config = dict(
    model='contrastive image-text model',
    dataset='drawn small creatures on textured ground',
    train_examples=203450,
    image_size=64,
    crop_scale_min=1,
    horizontal_flip=True,
    tokenizer='word',
    vocab_size=35,
    loss='sigmoid',
    embed_dim=128,
    encoder_arch='poolformer',
    encoder_norm='layernorm_no_bias',
    encoder_norm_position='pre',
    encoder_activation='swiglu',
    encoder_mlp_ratio=2.67,
    encoder_parallel_block=False,
    encoder_inner_norm=False,
    encoder_patch_size=[4, 4],
    encoder_conv_stem=False,
    encoder_depths=[5, 5, 5],
    encoder_widths=[80, 160, 320],
    text_encoder_causal=True,
    text_encoder_width=128,
    text_encoder_layers=10,
    text_encoder_norm='rmsnorm',
    text_encoder_norm_position='pre',
    text_encoder_activation='squared_relu',
    text_encoder_mlp_ratio=4,
    text_encoder_head_dim=48,
    text_encoder_fused_qkv=True,
    text_encoder_bias='none',
    text_encoder_qk_norm=False,
    text_encoder_parallel_block=False,
    text_encoder_dropout=0.1,
    text_encoder_inner_norm=False,
    text_encoder_positions='learned',
    init='lecun_normal',
    residual_init='none',
    optimizer='soap',
    beta2=0.95,
    lr=0.0016,
    beta1=0.9,
    shampoo_beta=0.95,
    eps=1e-08,
    precondition_frequency=32,
    max_precond_dim=1024,
    one_sided=False,
    adamw_lr_other_params=0.0013,
    grad_clip=5.0,
    magnitude_pruning=0.5,
    steps=15300,
    batch_size=256,
    epochs=19.3,
    lr_schedule='cosine',
    final_lr_fraction=0.01,
    warmup_steps=760,
    weight_decay=0.1,
    adamw_weight_decay_other_params=0.01,
)
Rows from block 10 of the image encoder of a small contrastive image-text model, named by matrix and row number. Rows with one number belong to one neuron. Each number is 500 + 50 x the weight over its row's rms, rounded and kept within 0 to 999. All counts start at 0. Numbers have three digits each.
After each neuron's rows are labels from the 100 images, of 14848, where the neuron reaches its largest size: "top examples" is what is common among them. Only what is clearly more common there than usual is listed. The data: drawn small creatures on textured ground. In brackets: how many of the 100.
# gate: MLP gate (encoder.blocks.10.mlp.gate.weight, 848x320), inputs 0-79
# fc1: MLP up (encoder.blocks.10.mlp.fc1.weight, 848x320), inputs 0-79
# fc2: MLP down (encoder.blocks.10.mlp.fc2.weight, 320x848, transposed), outputs 0-79

gate.648:500567464500500544594438500500500500414504500466500500500539539411500561469579550500449500622500490549564458437474500500500395363500500500500435529496456500516524526492500500500558450486585561500517559624489500500426450562500456585427472500
fc1.648:500500486665402521608482532422500473445528500500500485500441473465500500500572421460500500421428446494500500500557477500500533500440500493569500500474500500574486500432543500500500500459500488557500478563500500500500500436500500452426500500
fc2.648:380555455500500500507472471575435500400500432528500620449478500500500593500500568500425500418500602437500500423448563379500569500483602567373500500456537500500538517619534535491499329500500500500500500500548500500500500500507440500500500500
top examples: black (55); crab (26)

gate.271:500500549475588587562587511535573500461456500500500477462498500432615604484483422594500500420500500500428449500500500500500388477590500569475500500500512439436424559500524529625500500489549392528548500500581500560557500602500500416500462455
fc1.271:406549500500558500567478500484483500471500500576444598409490541432573500498500500488461500473561500500500500500383500500547331500626406500429500611500500500572500599413461551560500477500562393500500379500500500573544500626524548427531448531
fc2.271:500500476423487500500500500500449516462500488444500500391500500549500500500528444387590500500535664445500602500500473450500449705539439500585500500500419542545382500537559500500500580600500500532500500480500500500500582500500500500568500490
top examples: snail (68); large (55); coat: dotted (36); blue (27)

gate.4:500552567500500583500500500500437405469500453537596497412436431476500500544379439549500500500500500500500477500386500594419462500500500566500422597500524500500500500452557488543425458500500500582500500560461500498500500554685616626500572610
fc1.4:624424500419500519437500442500500500431500446500419570524464404500441500435418536500554467500490429500461560410448500545500500500572535619465586512426500500500448500474395495500559500500500500500500500435500500500500352547500500500473458500
fc2.4:500500500500383476500500531500604500500423500612500454500500406430377466433487390500500380535500562480547500404617500500472500539500451483500500500500500494413500500442469500454425503442500500500500500554500553500478542598500497500500456543
top examples: small (82); coat: plain (37); snail (30); caterpillar (29)

gate.693:500500478460449500576554500555500515500612568625500431445465500548500457440589500479500500500500500500500607535460500565500567500500500471500602500500500500500500500500579500593414500500500489500627527439500562454500431432583420534481526500
fc1.693:500500500468483562500500500570449500552450538559500500488559429500460496450500410430500563500500572500500564500500500576500500500500500500500542579445439500599477563500500500500500517500394500500532515500500552500500500485522473500500451429
fc2.693:423446640546500500500460500500585454500500500500580500632564511403500500534472500525557500495467500500574500411580500500444487460500500500453478481500500500500575500549392379500502458500537500500500654548500454621500500500445500500500500477
top examples: plain (63); yellow (57); white (43)

gate.97:500345500500500500457500332500500500500500500547500483500462500500587358500500478500500500466442500500500446500500491500651654500500549500450619500461500382564451511500444500523500558553500500500500500500614504527491500580500529400500452500
fc1.97:500531500537500513500555676559500500500594426363464500500594578546445598419500566500500610500500500500500522500517542500430500571483500395534500461500500622522500500500500574500418401500500500450500351500500500426500500500405500500500468500
fc2.97:563500500455500500381500608500442500450500500500500549500500500519500545500500432557624500525500423557564507500500500580500568500500500561501521566500628500500500500561500500481501500500492433500500336500500500500432500481500500385635500407
top examples: crab (39); dotted (38); purple (30)

gate.422:500469500500500500500462584527531395459561526500515428500425586500500500500500500500576500403500559435416547539500334500399405358570547500438567467444500441500500500500552500607500500500560500500500500500500617500457500500473378500482551458
fc1.422:500630500500500592446515500500469568545500544500461500512500500454413500500500500500500500525486432500500500500500479500500500500500395500500447615578500459434543419500500500432573500448372562461612454548500500535513556453500500419524384500
fc2.422:500500500500500519500392493500500437407500400462449591500360642440584571500545579425489500500500500585500476439500487508500496500500500572500532418500500500486506671500446432611507500482500500500509500560500500607497394464516419463500500500
top examples: beetle (60); marbled (50); spotted (45)

gate.364:500500500609556500500518600385450573500440500500529570580627500500500500473500456630500500500459466500500404428431614500500500381500500500500610680522500550464598500500500500500500572500500477472471500514594434511500500480500500500420572500
fc1.364:489500500500500500515500500548425470442445500500500569415444371500418500424500383500500579500414500500433590536444519474500552500476500500500490537496500500598578583500554500473500426500500500500519578500500473563500594500659395480500605500
fc2.364:534477490410581500500500500500500507500588500530407500603549500500500500500398500540500426470431629500465476500500500500463500447500500500500439500500500549500361524500500470482579561500500500500451500365559605448430500500322500434500500500
top examples: snail (66); plain (49); black (41)

gate.316:593471482590542651500500579500415500500499501500500500500500577421500500522500500500500500463509500374512500500535500500500500507531585500408397588623500554545500500500544500500612500476546500530453500507500468500500433439305559526500470378
fc1.316:500598539458500500527461409500500500500556536500500500491500639504500379500500500500408548500628477500500420482433500500470500500464494500500500500429500566500512500499504463500500413500588500537533500500500500500500630500548500463500500409
fc2.316:500448500500470500500470356465500515500500500500573470497417500500618500443500578500575437500440478436537500587500500500426591460500488500460507600555500571368500437500521553424500456585500452586573500607500500500431500441474500545500500539
top examples: snail (79); large (62); dotted (49); colour: white (26)

gate.153:500546500525500500500448500611500500500500500519492584500500500500461503551389500548500500461500500500500500500498539500544406585500500500500455500460500483500500500440494500573500460534545468542500456500425481500500500467650500470500500444
fc1.153:519500500419564500452492500567561500583500500500467643500500500534412500500482500500500523500481436500513500479522500500608422550500500536445487544500476418349458630442500500559369500451538419383480439549357500558500500500605500525500500461
fc2.153:584535500495500381475602500500450458500500500595512388500500500500482500426543553450408500500500558494500541516500500428500486459510511619410475500534565500500457634500563500381500500500500622500466407468500425590449500500388581563442500500
top examples: small (83); spider (68); striped (43)

gate.487:453527500500478544500500391520500500500566500500500421506584500500441538340449500597454564485500500626400500500452500500440461570402529505500500500500500554500500500580550500500500500500577569500500465500500500498500500500711425500500451468
fc1.487:435463500500535403594500560500499436500500424562470586349500599500554500500500423409516445526430500399500500500627500500500500402510466500510500435500492500500567500500500500500485500500421467500500610500500554500438500454436500497500500500
fc2.487:500568500500407472543575500562500543500500529477504500500486436616500500544500589500500500578500500600423433500500471581500400414500392500500459500500500500454500564500500502500413500500517498525424500535500558500500500496500546369624500572
top examples: small (85); snake (39); white (37)

gate.535:527500549508435461368500500468500500500500500417393500347500508500550409564500500576500500422500534500500585495500555463454500500500445582500430500458570500442487500500500500455478416447418399356500500596500541500551500603502500500486500572
fc1.535:500500558565500428458542656565500446500529500500493431500381500459420500542484538464437500500500500573412606417500500486500497500464524500457500537500500500359500533534501545500500500429500586386406549500553500537500391500440392500307522500
fc2.535:412408500500462456500467500500492500500500500500500456619493442500500500605500565496500500516500411500500500543557500500500547616470500438500428500500500500500500500500500500395553633500470494500500500500500453458548387500464432510439422479
top examples: crab (66); small (53); marbled (47)

gate.646:500500522500500565450438472500500534391444500500480500500494355500500500500500478500471500401528500398502375500500558434500555462510500545500380538441500427500500500500422588575500547609500500596550375500544414500550420500444564500500500476
fc1.646:500558459500583500476466500500574582500558500413534559393500500554500500500555500467500500638500500500500570500596574608554500514500500500445701409566340500500500482523371500500500500437500500500542595500500593434499500500500500500500587500
fc2.646:408539469500500579435588569551447500407564490500500560554579561500500500500457427500454500550489500579394437536500475500570590500405433500380500500462500547500500500500552500517477500500500500500662454412500453500581500500516500500346560500
top examples: beetle (63); black (61)

gate.430:611500500524512532517500691500500435578420552500385500441500505500500500500500500500500500452489500429456495443421500576500527559537504500500500500470500500648500555500500500500381500485500571500500500500425500574462500421534558555500500392
fc1.430:447546421472500500500572404500500500373565386497524500567476500500587500553513546585500539598500436500500452655500500500500523500500500500474500485524500436402553500500500448589552500500500457500500500500500540529586500500482429537464500701
fc2.430:458500500572523500500464500458522500609434484463482540478533587500498579500572500453492420500443500559452343500584500448500500500468510500500500485500515500530402547444500532547388628500500619439434590500500500500548453500526444467500577500
top examples: beetle (100); small (59); plain (37)

gate.303:516500518531500528544500453500430500561583500475365583536444500437449500627354500462500500526500500367490500500595481500422499552500503500598500500533550421496638500345500464520561500500500500520500507500500565500500402500500500428500441435
fc1.303:500500422500500400500455426566448588500409566500500500500599500375500500500500536553425500428500500500500500452500500500500407500500500500500548500577520500500534500475528500549563500500600541500449500433454500567500500466500538434500547615
fc2.303:592528500500551500500500566500500500558546500542454500500609500464534457500500483444500500500500494605500500500515500500379489500526500500414500500605562500500500500500500500500539431500586598629500613466426459500496423500500541500606477450
top examples: caterpillar (84); striped (51)

gate.212:500462500534562594500500500500552500500456500420603500500500488465587506515564500558500469500500540500500500558558423500500500500478563500500500559564500500519421500448500594500543500576534500500500500494500454404540500405255500500548500353
fc1.212:500462500500500637610427595507567500500500585451500639500466520500500543440528500590500595423407542421500500564500500500500579538500533500500476500500567502568431454541462500583500500500500451427476468500500464488505500406500500500454456500
fc2.212:500500500553500554500500500500491534500577500412500500455500439475452500500500445414494500500730510500500500500500500497426500342500500565500397500500500457559504350534500500500500500487431531500579559500500453500557500500359447523500554500
top examples: snail (77); large (70)

gate.200:489500409579500500550500500507396548573500588500531563565412520500459457567563500594565468445500500568506500500578500542619490581500462464500487573474500500500459500500500500605500500418500500489500500500500539500491500414460460519453535500
fc1.200:500500545467476469500500500500500500404515500500500500500535571500500500500500506457500522469500572500471500500500500500426500476503447500548576583621588500457639500552460457500460500562500519540419401500519530500542459563523531500594500500
fc2.200:579488415474500500500500414501614666500398500498500500564500500612500469500500500431415550526500476452500500484436500513500500500396500500426536515500521500452500500500452500561495500430500439537500446500500435500500486500500535500587500500
top examples: plain (93); white (56); pink (41)

gate.750:424415500559385380500445541438543447379595500544500399500500500500559500549387500500609500500500500413500500598500576500470500500500500562500496500500500500508468532500500500500467481486496500607500500500500514429582581500401438500572500419
fc1.750:392500500500411500481500500472625519544500500428624511439466500439500500434500500506575500443481500390500500500469500500500460580500500490500619500571500467500383485554549450505500500500500448547424500597477500388500538443500500423585500500
fc2.750:476500500500502500500510500500500500411500500500500500500500546500529500500457500423500500499455500444500500448654600500483500617559500415500449543371537579500542459442500450500537500373500562534500538603462463500388572500428500445500564500
top examples: large (69); beetle (60); striped (57)

gate.118:604500463500500544500382469529500500561500568484500500500500456500500500500352462500590513500500500500612500500490500500513500500500386500630522500571378553410500564531424484500500444491500500500469576500500407559566500599577530500488500500
fc1.118:500561473461574500549627500500500466500610500500500459500518500602602500428500500500437525508500500603507500500500500500578510500500570419500522420453445500657500500419596500500500440500500500500500535429582500500500611341455481387500500500
fc2.118:556500388454575489500518484500500625605600556333500475424526500376496500500473500500500500500357524565572500589550500500432544500500500500500524552500500504546500500533500500500459500441500448500600500500503440524516442500500500500500500500
top examples: small (72); plain (48); coat: scaly (45); crab (37)

gate.739:479500426471500500500500500500497500500514500447500570385494471416500549500500500466520436500500529487417413500580449500477500500427500497500430526500442500320500500500428500500376532500500564549578500551500500399500438593559500437500500443
fc1.739:444500500514480583402470519369594500500590614437500500500500500576557500466500572542500446623500500500436500535599500469431500610500531500500407500522500500500471500484500500500500500500432604457424434540500500440607457500609500514554500500
fc2.739:466500500541500586500567411487430500596500525502500500437500500550452500500500576536500500495500500500447561547460500571472506500528500405427500559500416500589500416580500500412500413500480440463500500395457587507450500500407588500500457520
top examples: caterpillar (58); snake (42); grey (26)

gate.507:595460540435496500500500408500500500500427500412500500462543602526461500485500500500500534500592500524500500579500500458561500489500566437500500500460590448361500371475475500500500500500500500500500377587544571500434500447500408533532547539
fc1.507:500617500605500500604500500500500500500500583500377442565626500500601458520500471510500500435500423473500500490500642500513416370500543500500500500500500593500500439500500500500547515452500410415500581500588542548485500500500441434500637500
fc2.507:542583500500408546500500409467500524500500513487500500500624500567500500500383500477439500476499500530500500500481516500500480435500500479414540388390500482414500422454500559500524500394500500500500500500500674500500586500388500603500478500
top examples: dotted (87); purple (48); starfish (39)

gate.585:427500500527541652500500500605453441500505488500500500600500575469500486500493500476576584500500530433500500500345500552500565500520500500500500465500500500592544593500409462587473397457486500458500500609571500559533346449529449561497500500
fc1.585:500410453534603657485500500542459488521525500590539569496527500500500500500500500536500568500500500500500500405423453500500472500500500436361445500500526500488500500531500367446513479500548464502500500500500500500500378500500397500582572470
fc2.585:423500500500500500500500389500500554500500610429500500403500447630471500500500472415500422477500454601435461515500500500485567500500624413594500581500500503498500525500500536415500500438500500413500552500500500500446581500500500442500500500
top examples: beetle (50); dotted (44); snail (35)

gate.401:500500500571364500520415500500463500435558458507405500456633588500500500479500577539527500500500506475500500500621500500469500580500604556545454421500500532533422423459557500500500583500439500500500500500500469500588450516687440486585524500
fc1.401:500500500500527434433471500500500500482421500500500501454500500500500500500450500388387591500500419570419414500500500500500500466500500500500562500325500500409500638452433500500500500500500500500616494547500562420500500500361526402453500441
fc2.401:500414449645540500500542500500500500357500498414431500500621556379553500422451325500573577524562538500500500538578373551530500360500500500500500500500500500547500500500500452489500573500494438500511415500397500485500500500543473500500500529
top examples: small (80); beetle (45); coat: plain (43); butterfly (41)

gate.77:500391409500500599476379500500500500500500500500500500555433500500478500500448407553500500580500500402500572500500539500460484500500450500427500451475500500574500484500500634500428500500500500500500557500486500583500485500500594391500451414
fc1.77:446500622510517500568613529500499658435500500500459512500500391445500337500524610362545469576500580567500497500529500500500500433500523571554491446500500500500500553590500425500500568500371500554539550459577500444459500514515500565474434577
fc2.77:538500500500586500500500500500500391500500373500500503530554500563575473408500613500500500500500449500547500500500394500500562541560595607515458500540481500593500517500500500500484537525500480501431500581500488500430500500273500599472500500
top examples: snail (65); striped (56); white (32)

gate.714:483500500500433577615393500500500512500500500500500500493500500500459439500620500515500507559500500550500500500500539471500500567500500500500500426500399445493487447466413500420500500601475377500500427593437500541500550424500521500500600500
fc1.714:500500417521500512500600419500500500500440401463500425530500500421540500500500500478465500507500514500466578547423549500500609462475519500586500506488646520500523503622579500561500466568500500533438500459500441500554521554500500500500406559
fc2.714:500458407500491497500500441500589508500500500506500388500500500500500500500431500403593420417500550473426500551437439500531500494439500391587500500500586594500494411529500500430500398433425500500490500500417528500500500500609539500500500500
top examples: yellow (100)

gate.651:500500499500471500500500499525502500500500496500564500515500500566390500468500478500500500590539500597500500500594500449500500500534551534525500500473382573615500489482491518500503500500500500658500536431599500500500500500390352500542441500
fc1.651:500579500500707507408500500500623561500527500623500500500500409500549480500492500500416483570413431441500606466500489460500589486631412456500500500500572500629500500389451477482500500410500616558500446500517500500500500500500500500507521500
fc2.651:497576500377500500500500500500500500500464553539500603500533500455500469439446500500500500500500453500437559496532395500500500500417500500500500500500633472535469500571438540500464456500469500514500537500450500500597500551500533500501552506
top examples: beetle (93); orange (48); yellow (33)

gate.121:516588477500500500469500500500545500435428500599566500549500431500553500500500500611500546599500500500500500500451556500500500573510555430500500500500500561500546468500560440578420452500543500592434500520485609500548500500469407622500500500
fc1.121:394500428500500555500472409500500359375546485435410500500500517454449500454530500392500500500500500500500500391591500430500576500500500500500500500369500500548500539550500500670525500500466500442541568500500391456580516500508610436500535485
fc2.121:500532492500500500540500500500571535516500457500500500500500550500498507500500422500500596459442472474499441503500500614414446561470545606446500403500500473533500570455484536500500500628628500448414500466547500500500385446437599534481500500
top examples: white (71); marbled (45)

gate.294:557588571456475500439500556500500500377500453500500500522500500537500395385403558564500531575500499500548500500500539500500398569500500495500500500571500500456500500494500557500365559500526461420569575500413500500500489500500500500609500364
fc1.294:500441500474491500500547500465406581500500500500500434500500500500431525405385512584545440500500500500500442500500500500500500487500426500500500400638445467500500417466541500448500417500583524500549500550500480547548542464500500500450440500
fc2.294:500500478500500500500507500532469613454500556500500500662500500500500372500409451472558500500500500465500500500450482500500500466542535500466500500523500500500463500500582500617581472537498500500500578539456525500530535500500500468500500552
top examples: plain (78); crab (46); green (32)

gate.632:558482486500582500408500568515500500427583500500500500500501500412500500500592500500545500500500500532500500500500500500500500500500576542586500500488500500500425473564405500380500609582500500500428654500500477424500500500500500500556500399
fc1.632:500500500525524500500500550390442371448595516434424523500433500500521554500500443500483365500500523507583442564500585500500459431444500535476500500500624511500500557500450500500500500500500416500555500500528500540511500500456500548545500500
fc2.632:521500484453500458500500500500565500500500500500463500530500500518568500500474537500412500573500500422500499563500500500441586524601448500500500597467454500500500500454589460500393404500416442496522429500500500500485509471500386500503528500
top examples: yellow (70); plain (53); beetle (32)

gate.260:500500500500500500565500500500500500500459592500500401500425500500580500500428500407515515500500561434500500434475433500546467500546556583500500448571500500567450432500500500443526417500434500593500500500500500584414486440577500559500500437
fc1.260:500514500553500500353500427500447500423522500371426500500542500519413468562553482500500500595500462500523533531500500500477500567500448475577500531500500500381500536500500533500500500440500555511455500500500500500500460580425420491532426500
fc2.260:543500554500500500459392500504560500525500500500463500597500578428476571570440500500522500500553590500500367537630427500553500529500500500500500500493500581500554500399500500500500579579500500500557684458537500438500589500500486500500588500
top examples: beetle (100)

gate.239:500440537500564398500407511565379500518500500605500407531500463480455434426500519500439537500444570500503500494500500420468414472500570641519470500462524600384500500429500500500500500473528500577500500500597605453500500473500396519500528500
fc1.239:500580500426420500582602500500622528430500403442524575430425500500438530597500500529526500500521361559500515500500474500500596500536437402500582500536467527500500576468417551500500500500413541358512568500500500500500444500500586481564500579
fc2.239:500428606500500500500363381500500444541555500500450586567513500532428500500500500500500623416434561440499500532500561401500492500455440641418543411550500500390453500495682572551489550378500500536500491500500500411500480540530500477463512529
top examples: black (72); dotted (40)

gate.722:500500500491362541500500586604500443500500413562500500460451500500465500500566500408500500560500484552374404500664464500607543500500500590518514500500500550500535564489500500466614500483548500622500606500500531488500454574623500410500544520
fc1.722:447323500414500556604500590627500440500500500467623580502500500500466565478500462500500603500352500500500500500541500500404500562467600431465500500500425448500500500500500500523546500454500500500478500419500482571500500500555500500534500500
fc2.722:566500596535555479526515500507500500618500580500500499495464467445388400472471500500500527500638500500569409500473500500454500500509597500549500500473411480585533500444500500402500681447500431500604500500500514500450611565471500500574500491
top examples: crab (73); large (67); spotted (61); colour: black (32)

gate.767:500500417501387637500352533500500500459466490500551500634500500500500442404568500500500479500595379500585476411438492598551500500572553500481500500438522365561413500537557500500562499500408465437533469500552500614500471500427500468452433446
fc1.767:500500552500500500446480537560463500597500500462500557466500500420392432435568567535571450500624386394500500500500500609500432553500500510500478500500522500548500531500560607578468427379443413459500500493500417500500515447397578500357459500
fc2.767:423446550557500500500500459581427500473532500610550500448437497500460555524500392500637574404500593500500500500500434448472530500500500506500522549500500469500465500500547484500500422500541500546540500500606514500461500500500374500456500500
top examples: dotted (95); crab (34); white (29)

gate.13:500500500574552615500500500516514500459467557500500467573500500500500584500500511500691500500500442500443559408500375500500571500416500408574500500500426500616500500500500500593500572558500500533437500467427504500475500500432393500500500500
fc1.13:330500500560439500500500584500530500488500500517500500500500388500541500470500500500561543490500490726479500579500500500500500597444616442514500436434467500500500598613537411500444529500411447500359500500446500392384453476561535500582518545
fc2.13:453447500500598437526538411379467500500500500439551500500500500468493546529431552547500500511500500500515500500547393500464490420579590629355500435500500464500500392397500500500500500557553390489500421500431500448500483473513539500500500598
top examples: large (67); starfish (63); scaly (59)

gate.465:500560600515533551422500550461413500500415469456500537500500500500502500500500500500420500500530580500500500500500500500552461500463500632570475541420500405440514546500500500591500500500354418429552500500500500412500500500483500500500500500
fc1.465:483419473500443433502582500500619500500500500500548443500393500560500622446500500500461404500500500500500543500605551378500590532500500453552510607557453500422500327432500500600500490500500500500500586500357486627500530452504471558500500500
fc2.465:506582467598596441546615448500500478500578618500599500500425500405502537522654500579549462500615503500473500500500500491500500439393572460500500500500548470500556500405404520651504500467571500500572500599500385592500459500500591500500500500
top examples: plain (82); small (53); grey (28)

gate.365:500481500551500543500500441438500500506500541463548500500548545470564474500535422500500470527545500479592500414500467508455500439500500375500422500451500481500452500679500588560338429500500541435434500500500546562424500563595500446500500578
fc1.365:500500497500446500500364469500500402500379549500543474470494500500500561558500500500500431500452500553500601500463500500500500500500541500500509500526500480500500436590438574414500500500500500500500500500451398564522634500549563590399485507
fc2.365:414409500392535500500500500394504500553443488500484500500500589505464500463500500500500500392500500500397427500500500500580500500500500500545566500562458500549500420321492438500500554434496530500500502500339540466558422526500500500421547396
top examples: dragonfly (92); purple (25)

gate.712:500500614500500500500465537500500384500427500488500500420500483500584500468500500429500581500500500500500500500500413615500551545602500500500565500500541603500500500427500500574477500500500500500658448500500500500520555500558500452500457411
fc1.712:500585385481476500556500500500500575500529356500552623500411500465500500500633500485551500617603575591500500423575500421500500390500443556500521479500500500500500500500500411500500500587500500572345549459500534492454510500428500525442500522
fc2.712:500500373438500586459500569500564577500509456498568500452530397500500500451500550500500462500500500363465500458500500529664489500543492522500459500602500589374516500415435500435443561500500482500600573500500500543500500500500398500500575546
top examples: beetle (51); snail (33); brown (33)

gate.45:500592500500565595500448500532500493582500500399560500489500500500534500500459355559500500415500551500500453500500542519572440541442500500509500500554500500606500417500528500500558368500544455561500500542500513505549425500558500504510500500
fc1.45:500500500564494500500500500562500434500500500500535554500394540517414652500500500500500500557533500500500500500500561500551500437404500500490500366500586500500500428481500461438562458500500500500549500500419500500500527500616500394613562523
fc2.45:562500462588526500500526460500500558561500500557500484500576500500453448500500500540545528543551500433568529500533500446500500413500500434500428500407531449500417558382500462507409500500427532461530596500455500562466399491547549572521549536
top examples: white (52); scaly (46); turtle (43)

gate.193:500531500500500500452500487500500610440542500500498551439549500435500500518500589500580500630500573325500597453500457500500553467537456500500565500648500500554529473500521494500555472500500500500500537500500500591500500500500578453500565500
fc1.193:501427500500312625500500500500461433500523500527500500500500500567500395500500544502464500500474500500552500443500417526580500500631500577563452395500592500500563500500557500500500500475500500500438441533463571500600500452500500500500500500
fc2.193:544500562480500500520500500373500418500500441437500500480587500580500500423500500569500476500477500515500488500455484500448500500500500500467500424438500500500500500500589500503444500579500500479500450500575500451500424585500510518546432420
top examples: large (71); dragonfly (44); coat: dotted (40); orange (30)

gate.46:500500586432576500500500500500500500500500602500542504500500390428434500500500500500500500500500500564482500500481500500589500407485630500500500500500509500513592359500500500500618500500588500531500403500623500367500422500593453500500503500
fc1.46:500500500643494500500435500538500454493581500500499592500547549500611500408411597500492500594500543584513500562553500638514500608415500428500449500500500532423500500429580543500500500556386594500456500587424489480500591500403500535500588500
fc2.46:500595500570500500536492513500606500498589527500407500395609600500500500500444500500500500425545500500500404420536500500368520473500500546500548563500563500452500500500574500493429460572377500405500407413500500500500500500500500500399456500
top examples: dotted (66); brown (60); crab (32)

gate.203:500556433500524500500390420400500365417500500500500528538617500500500500466345428396500500500500530495595511500396456500500463482500500500512500500500595500414500500500500500500500500575517500495500500500500476537500506571500564447459392500
fc1.203:393500500570500500606386482548378500418500500439500404500542539500410500500426500500500519500500564500569500516500500427571330571500500498564500460556441436500593565500565500500500500620390457526500500423486500500436500500614500500500499500
fc2.203:466500500468500500408508427407536500532510500449500363500500500374546500566500500349500507521500500500594538500500500500426439474568398500500473500458500487532500442500623450500479500500584652416500519551433590500500500500470500573500492382
top examples: small (72); green (46); beetle (41); colour: purple (39)

gate.209:588501564602397500500472500500437500459452500550388500500550677396500500472500500500500500500554500500500589529433600472446353500389571500500466500500577500515500454500462465500500500588500582500500490480500500625500500500554471500446530500
fc1.209:500500424500584528580500500500584500560534442500598500511500409621500500500500500500514500500430457500500390500638500500500611439500434461523551500498401500500587500509545500500420424500441509436500500430411500538464500500500500488500384500
fc2.209:500500500500444500407511500562500603571559500531460500500582563543500500500464500500425472555500558500500466443380500500500500500500405500473500500500557500562514500448500500598531463500500500500500500500500500500500500589500471500527500500
top examples: black (92); marbled (66)

gate.594:500500500500500500500462500500500411500500460500500406500500522500500576500532545500591500500500470435500459500612500500478351590500509500440438500470500500500500558500426528443500467664500500528500412500554500500500458467634392435619486458
fc1.594:419500434422571500647500500571500491500564525500520632500500500500453536500619500500450520500500500500500500418465500520500672500487500515500500500500659500500484563500500368500500500500500500583502474500500637456500555359500500539413422547
fc2.594:541500500500532500604500500344616550615536598459500525500488500500439588500569500500474500500474500489500500500424431500473556545508500500500518567500548500545575500570500500500503500458500500500538500479500500500389500500500500596432500537
top examples: yellow (73); dragonfly (41); crab (36)

gate.616:438480500500412414509554615383500458398500500500596500500373500557509500500511500476500480500525500561500500551500551500500492500440500500500645500523500545413500500509500500528413424500468500421450552500500415500500586552567385500545500579
fc1.616:500500500500553574500450414591500500500401500511412436500500458500500360500500516454574595500500583415500500502500500568508426500500552500432435500353436429500497582500500418500583500500402467568500456392409607398504436468425500446500500449
fc2.616:500568500397500500500500500488453400500500500366500500500597468582485500500500483500510377468434500442500503576578500500503518500460525547500622608500432575442568457389500500500465500500500500464500544413418500500580500500618398612474500374
top examples: small (55); turtle (48); teal (25)

gate.560:500514500500500500548500501346572500521500500355437449387376471500500570500581500500500642570553497500473447500500500460496675575433560500500599500458500418500467413500449500500427446302500547494500535591500567500500460500500577500500500500
fc1.560:500465444465500390500517381500500500539500436448500500500500414500464500500439465581500500500500500409500500580500472497502500404542500476398518624500490481442500484500564604614461500637500544616500500415500447329549500500445500500500500402
fc2.560:500661500532500594389500500500451409538417479500473513500557413366431543592500400500500573437535500500540432494500500500625500566516500500586500440500500500500411478500477500530665500500483565500500525423500600530500500428431500508500573543
top examples: caterpillar (76); dotted (56); grey (31)